python train.py --model="spectrogram enhancement model" --dataset="melodies that start on their tonic, played by one synthesised instrument" --train_examples=26041 --gain_aug_db=10 --n_mels=64 --hop_length=160 --input="log_mel" --win_length=512 --task="enhancement" --loss="l1" --arch="unet" --norm="batchnorm" --activation="silu" --pixel_unshuffle=2 --widths=[64, 128, 192] --blocks_per_level=2 --block="basic" --attention=true --upsampling="transposed_conv" --init="orthogonal" --residual_init="none" --optimizer="soap" --beta2=0.99 --lr=0.0021 --beta1=0.95 --shampoo_beta=0.99 --eps=1e-08 --precondition_frequency=16 --max_precond_dim=1536 --merge_dims=true --one_sided=false --adamw_lr_other_params=0.0021 --grad_clip=0.5 --ema_decay=0.995 --steps=19300 --batch_size=128 --epochs=94.9 --lr_schedule="wsd" --decay_fraction=0.3 --final_lr_fraction=0 --warmup_steps=570 --weight_decay=0.05 --adamw_weight_decay_other_params=0.01
Rows from block 7, named by matrix and row number. Rows with one number belong to one channel. Each number is 500 + 50 x the weight over its row's rms, rounded and kept within 0 to 999. All counts start at 0. Numbers have three digits each. After the name is the row's rms in percent of the matrix's.
# convs0: first 3x3 conv (model.mid.2.convs.0.weight, 192x192x3x3), inputs 132-143, a 3x3 kernel for each
# convs1: second 3x3 conv (model.mid.2.convs.1.weight, 192x192x3x3, transposed), outputs 132-143, a 3x3 kernel for each
convs0.89 107:462543458456483446523520464434469494555494498493536538522523583509490476508501415481584506408519546439545551465382429427473430504560540464562602441588556503551542507523401469444529435456575487533444442486467471545575459508514488472525553464484485479511405489423473543585558549509493431444494543477492518464519423404444474432
convs0.90 100:491551439443560603490586501515497454498438490452536559565626556505537538466440458479526577441437476421570525482447446470479522543514470506609478530474521553539544451578550468417404550488487500495500470470442568493505507381429521602572389405551525505498445551534495448547528510441501430574536557524544355485474599478522529455
convs0.91 073:403468420472486575520523497494564522482496503597480511391472450534497564504517387550439477391487476544574476515546479475393450530522483566485475444485488519510459554452494427466446489534499527483483542542496556575527656725549400429466531562529479484623602576523488531438515430471519520512463470538467572530418492520527567478
convs0.92 099:407420569475491537474499512512452389459533547528488425538510504481521474524500491474452453526478571510542478487484494441375464414557533538424530538461561494494494359391457531446486570567479523474463463496396508494490475403542484638477500508542504470470421490535480457497492431605483568521510495564563469475504601441456500508
convs0.93 087:552473500510513477463496484559477492499533513556421499460467461500535457455463451524541460522550525421553447563474473504395426453537454551524463558502410492526510561540478492469542547566478484521459452479447508474511490443519465503477383520543523439457501440467416483510475536527501529522410511447560565477573407622500499484
convs0.94 107:505540562551488458405444481453527555509469443495512433481488538493581477514417465484476532481481505487517430366517532488444530502455496573412653527469630514500583586474554556528590521493516524454480439414451521427460376538555523452520518503439426509506432509507473551492488458509483506504431419521547595472462493467530469538
convs0.95 125:529511373480548504480552489472495482500563465479467434530445396522512457442540557504476550493562542545506516484506497457451483495507553602494669591495531495539424505494529505503532468387523507442465524517519534482488498489452514517614528417601452508538441492423516477490472640454493500565518477518526447508529552420454555466
convs0.96 112:499634664583481523563588487518479385459490585571565485568583441415468542510483498579519501454502515558554450478585579523466508484456593569464618480513550453503465566485585475531562559517494485565437501425534525449450469523462446568457509519504484632457495490444514448416470586523403495517510494503503505512442474422480508533
convs0.97 109:471545458487501528532439473499476474487482448385559555531529536514536563448414389537719577523438519580611543582600582471492536488500470494513371568572521535581450475586556462436464495499522435433489449542537483539481440570466401502551529497563499417566489567509479421524491540625512643578484373464444444550502525531477463492
convs0.98 047:504393416473468495471521473509626546472619483596467516513545447526533553509502599484543435428456481524497483565492497496417436477406530505509476484492405478514498541503548481550513466436439554470448513530582501537555457519465444471502573468479484516481495488545541507509586561531486517487438460380551551513384528608511460521
convs0.99 103:488478519528567529604452448441488552533510498532500517432472503438471518512530491477548595575499426478556515471489476509515492588431501456494469440503421491468533606398532460520458527423470503449569561467538505469593526524463473462474513472509509515548484564481504464573547487458498441527474410502420499469482548537454494557
convs0.100 087:448374491406418408437540402566450496442543572552560479515513500502536524527460570537482459530599415495521462556511572570529467514579514580468367438420424527406506446486526530515526605493474528491400452460495511517482496456556467527487477483546444559504504520519426509491474541515521470476489476513517602549410476529585401456
convs0.101 105:510486479500476407396508526443449533432522555483505490523555477477498386495347455476587514420485492483475469468435430474458478456504480499486528415597523542443514535543456469440510493501575464416501559486424503474479467515393582542556537489480536459533526561540417472434464483520487512514484472530438283449485613532502490458
convs0.102 097:488462453413510513474531586591510519560532510516556435472525559482516537615566539455487520530516479494532604510498510517448389566494404452419443590462405579491501475503458535421455425560556537526607569465540514548481620495444467552521477457491521449423526494487501482405485510553468500443524418439488473460521526458579475383
convs0.103 122:509529495514544495589526459598599342464534437505479476462606483551458488506465491601481551417520511547452481425504454495530560486385578544500450454462521433435589461486610466445513573451502490513540456585483421537559476584438513509454495382563525577433459497549511485535463599447514553465479593509514447550580473480470549468
convs0.104 110:442497496483495426452486542604469532563579453484505491552486588444487480473467483547518481489453489483485551433486484499485536529528514430415551557457506377580537564564473499544570529549450500500534501556476455571428531371556498538434466497568431431516470493515550479497486513505469528539478423548531468531538563558569521449
convs0.105 076:577552490440551632468485460447541466503477451483573487540554490437505465454462448538529557533511460489476504502394495467522407447458460455569502505477478503459509507478449483440457511492538654739713601584658491571505522493540534524469483530505549552572503501481488471431569539500529554538517611512535511479470500509539434543
convs0.106 105:496553562532537559516527463546516534580477407537516430547469403504440500479500568546491451446496449508501483456513502466450442459472535507556504477466535464449468501533523495538506573552561482546535497450493556525462617522435356512539498552514515640527403503579478412501428479534529552468516484515412564539498462467525453501
convs0.107 077:536496537532560503489610481591467476457561458584457534442473567426483475460455438467587488476487473481453551511528504445463475523538504521482606496469528516460510550483516506533574534507532457406451539415454520513522505519500371410460441522448560472441443617412488482461521496505511483467477531556469500639482614502580514484
convs0.108 106:558613487506556538457380453497563513504542525501461528535508544467430475543470473555613528476489541604526477503486576470467534510497504438523521442529618548409456488552524495446456505504477435505511515543513497489529588776570503483458458491490501488503567457469467498539487564539461503426553402519485514430560536505481428498
convs0.109 103:459498467500486425601394551557515458406536492499483489589524435499484490467499584574563579499497533525500519487475429531519623528421533486513490566447506571500529505535523466443468493500436495567580551518431423636608507519441507552402454438522497419412477567489580668614389504438416545489446486505511525511536536413467528535
convs0.110 110:454532500479420515544526560588541479459561540563480554600461526532492502491524562481504627454549512577515473528599455545554494549501469599452566507472536551509454497440471470524426547406401542424475502508547468528546436581519490523436520423503474483573505550441492493439442501508452540535542458490502421456461578478492513603
convs0.111 114:472399531536432573485529497529487501506455584538540476499470499468471505556569446418460445623522488525536472536469545453453471479498357460453393480485522511490464412446493446493564433441464386391407551525539523513504581799471513420552369447488518595565514439426495507456447477536437511516448403475443524528506509459473509486
convs0.112 112:456605592470481433479442501465518501506441499487562463417548521429517368446386447572455610478584479579503500550480492509452452456486469443487533546538448588493440603615533532446531456468500493536508523414525575507475508432556545513484472496404484465460492543494505512527465492465509495481436531480550729465498479575493464502
convs0.113 106:465508502505460522484512485535463578480470451452620497468475540471523424502554462522456516505523570567556516430457538526490545510449460474592515517529452434546532471475389487522561570458535528466486514498497518545480433613527534446445498481374442478536502495463490477467411422489455435524435465454528447566506512504472482478
convs0.114 070:576468541540609512637607527508497447441477522482436510500519462610490405539563503435489461497511470389487499577477599524581551476444421458486506430431421552523501519439416504464418550414418497556594540496513514529432456591451557449586539542496522525476521460449484538477476482501475445494504498524441609602562459555539469395
convs0.115 100:456558475472447531593533628459496479515488501487424519551493552617466512486451459499569481467514463525483504515499477543432496444453538552511489568457487530599450455502510495510482556457485497488473510543458454463521582518520528506539474469455443476513484512588496478542444455390507505417502530481479499531443518405546493474
convs0.116 084:532507497512444481480419401558499522526498433517503522476468427558406462435455452514562535539468511527448450493450473441464485528389499564566460432402484501593565521549532496464445462456452528549547573564523395519480521563494501526504569487585495594585470505459535576549654553564600618532509475427445487505505513557498562554
convs1.89 099:513462526586493541559535467470402497523524516462496505594566500610506514477525492436373587480421474544474511485440553441458531482566457419488574454411528402532458446618533435516580495535565406457475375524527455471491415476522514451545490497507388565482605391562448484501623576489653509506463530504552459432469482458486490430
convs1.90 113:586409418421527540514479448555481494530471557480536494503608524426487499476583529443501435501452602614553454546478529507483597461481550508430396508444469505597627503430513510454474503493547613517514431543565484434443492491469520502541551593519505540472537502545471394391491541455488590471451487500493616499460410583593526484
convs1.91 081:436589487474446389500492482530502553544556516479524504621526481506522547476514544516450472517462451497440478534483430579534571440488584528495536448479529614528537527546500485473484532562583486539503577546530471475512537495486441494434503482458477425421451455531530520468463536515518503524455514530493559526436491507555423513
convs1.92 099:515493463527574558507476493537549501537498499542558534418459539547462436470509519493504446532522516565484539510503460486413590433530504577516472455626586379489555470434574448533535430550516483465498464535538560530566569514531458548419471520513464497425538431511475544462553409550497526509482452555496583451586473454534466422
convs1.93 087:511469490541574459591558518558465572489466377449495614432540521455594520463412609515494553567515462530561468518532432475528595589500520483476585517452499507497448424449504444445567503478541494478424485570413417443449492517546553533456496484449556453630524537535500569516517562590471434489524498503579492527479548491533384574
convs1.94 101:447443425505461484517456466494641535548463468468524528584496552556375510451478581435471629628569469443442512461531537533504525514440542435475540512545530364488475508634436503579531428529513433537571589486552483510439491475375541539526534519504482550479536562535481509564527534559504483515472424471479566486400496452473501504
convs1.95 121:411410563527450529567521506467462541516474507443485491508517454510622464448519529427494527432452536491498555491510568466557562583527483549604549496523493458435528470534482450467526451542503484695527507518513490548424465538465531457517547443444556363524548424444515525563461541506505514509521551562569369493544486440474492513
convs1.96 110:501530490469499557478406467468529454471438498506532446493567494474496470552533397499541431507597530500488433465511557537379474536539510540469467424546596535542488426526522570481466517598462506539461540555536411479519422405501473497507360509516512573541477517554524450451480424492590486506515573549556529528570514556558412597
convs1.97 113:497632517474458539495503494489527460447470536484557555492592561543484487453540557446477442504535458460501510499453560497556485469439491474478451507568426510322447457465490568553531572503521562421400539551528479461511541547544418456542490518461462635567502586479598438510464469472583526559466481501485405491573514510539613552
convs1.98 067:431475489501560535445471416436497498496492521503422447508452541458595441550497505490487503464501475521446542465507484465470612599530500579492514561498523604570560406425516528445431483546541566561412487476558485514529508471506468518522444546461421482515461542571506422498467529497501532603604519585349457425480446474510355492
convs1.99 106:527427517523400494492472488477506394379464415569415531606538498540507537402449536498434483473557447462526515555575499441485514514507517486527512465528464476492391515572458499519461541581552573510489560500462482570480486588495514507616573559438389471456511463501481458639498410574504550493489538505551532462504567592587413488
convs1.100 086:474429489440598519535481546506441472485489523403531450454577520550544486620499489536440454384465504464537468507565480474494519506537461490578495513512450523476604527507435516506517513502434511539526522481478500507579498473451526507505452549465482564479489586459480536427528420506420458587486381518497519501597492464463497547
convs1.101 108:563558546508510467494425460418549559466450512480558524554578525485510509435476468576392612519576428417439475503597498490458490482514534578466421509532558466420429522521402507470530506529517503524430457468471502557452477483463462500568532503521527478516504428454377493547541468519478522544497445535449621548450354541479623504
convs1.102 096:549504510494458507440465551549513525502471584570594438530598532571469444518490376571643475451567508517515498452530563589504455497623492426481547519439413517558423391522482494529435544429514563471485565548502501569537561520441497452457468454558610499495545477482428531387505568591578517470470520543549568549521530548494588504
convs1.103 116:571483508549468435563404454479538443502410651526503465585511449566556412543517528412599578485401630540411554470550492498481397503497501524590505574468414538408473545420489526485518440512536622516458571466445481502493601542471458526485396584479416516506547437528473371591530549523533637488502468512456441531540487498455556430
convs1.104 105:542493506484470484430564559550604510599532439524572469436526528606534453451580456446537532482401496466599455472494465440564474459490440510509470443528517498473537610499430470507489536453533428507558457457551488477415480542643502413626470457526592451453549528473460582541496495518543529493547400516466455475420476512377525508
convs1.105 078:489452491457453465453497507527517531451538477455469567426513469458454443520517526546543560571516498449482412513372350450394439436471521543483453586573519525553498572555600496491561527519433489477493456513509406458363507473499540453409529479555600462575567535596501490416525422487536461393536536502469463474512473418493425515
convs1.106 110:485467547405447573522474434511442454554471503532505562443569530552485483464514585493472509480541533455495624561485537486528463482541587537564416433537482571476534526461510534565448530452480481497527438492478544476409628584590502540544434500513549499529439449456494555473481502588443516484540534556534506459520394547481568446
convs1.107 082:546485512543511431471447557494419503465573444460528578450530577472564628476431439455513432512480462484529555478515576524532516441514476533490479505520488496545519577537530532511509410453521453416470497515514535530427569546485507583573513488596484490611508420577461463411534461505470517605527490546519442451436459488462523431
convs1.108 109:535564460533462533530568484498510501440458493561517532487497404528603519516452559447426500446542461480512510484465413452477484372421502504513521484499496454447536470568506499479414506469519481503531473521492575510560516634472442429474448365414623549524453572507564520406426492482467471458558429493497396521515504573502581459
convs1.109 111:489459444559582459535399463502447540591509518428480490528582499504496579538482471443550409474434559563514472590621424560467576546476486524606415494546497493450496519500572474476531458522600505467502463558517528486354422501451567524462462457529377375379401422455530570529568520462415491469447451521505534559526554487492484417
convs1.110 108:559542395505498473596449492452507450540547454485541445538415507513502505503569453483459459447432462477461519567501493510533417559498532499553542492497472511498589584545492561432560517501470493524416460511469483398438483432437415502420487472428476465547477521512555537523528469441596502466496497525535571519517537509511617473
convs1.111 119:548583559487426403589537616457508462502484486497460416532491491522572538447461464515476523545488457486630496486408401530513511415482554471410451509530483489492553510515432499430529572494501490471425486550553598565484498545498501541503506454473483452478528575520457526484503578535600537573489462491511485498518544540494500511
convs1.112 118:468457534526552458528484559503449539574487508601532479528596459456472500447539485511521401459533450530553556489533557508528489516419523477651492520422469489511406400398569463453495528555450424422414602534453361489494493489447528437482465556547571562493544515530556463417497487509501434468513542532453376566525641486473449474
convs1.113 106:519495533535523555526514513426500552480490482502575479550494510412492478530507485505494474510394479503496453518483478551461463586610499463494495492449392482483478529660567546484564603535496535421547525556435576474498509566525493554481471523606555642563532597642546496413511634513540408504528571476482564501533550370528538536
convs1.114 075:447485453506452517494499453475403491481522493384452511538546484541558503515474525399440414471491465495589602458470473532485533510452422435471520549466442420480515585488553463548497522496436593560503541522499588555515520505554431511507487513514427528490611565436465493470474516488563488498530568465533440459417535526527480505
convs1.115 107:460555521430538492463476484427465467517485526535498497488532447496484573586558474549541519543440497477399508530588474504461499531548490608481543448522473480451501520415380450508416514430463449510499502556521444558451488470552551552567426487438499621512549421480446367445564587537448475504464521561488507461541435542435532446
convs1.116 080:478595486514448500578582547492473428499439479530564525582543536504558499532523504460505506548441524374437487652605575480578566493444547517538493521511449511485479568476498550528424530478525538517511546555535507520470507503537575546503435481399405513510358400429489466481498599515460523512492512524518511386558526436536576571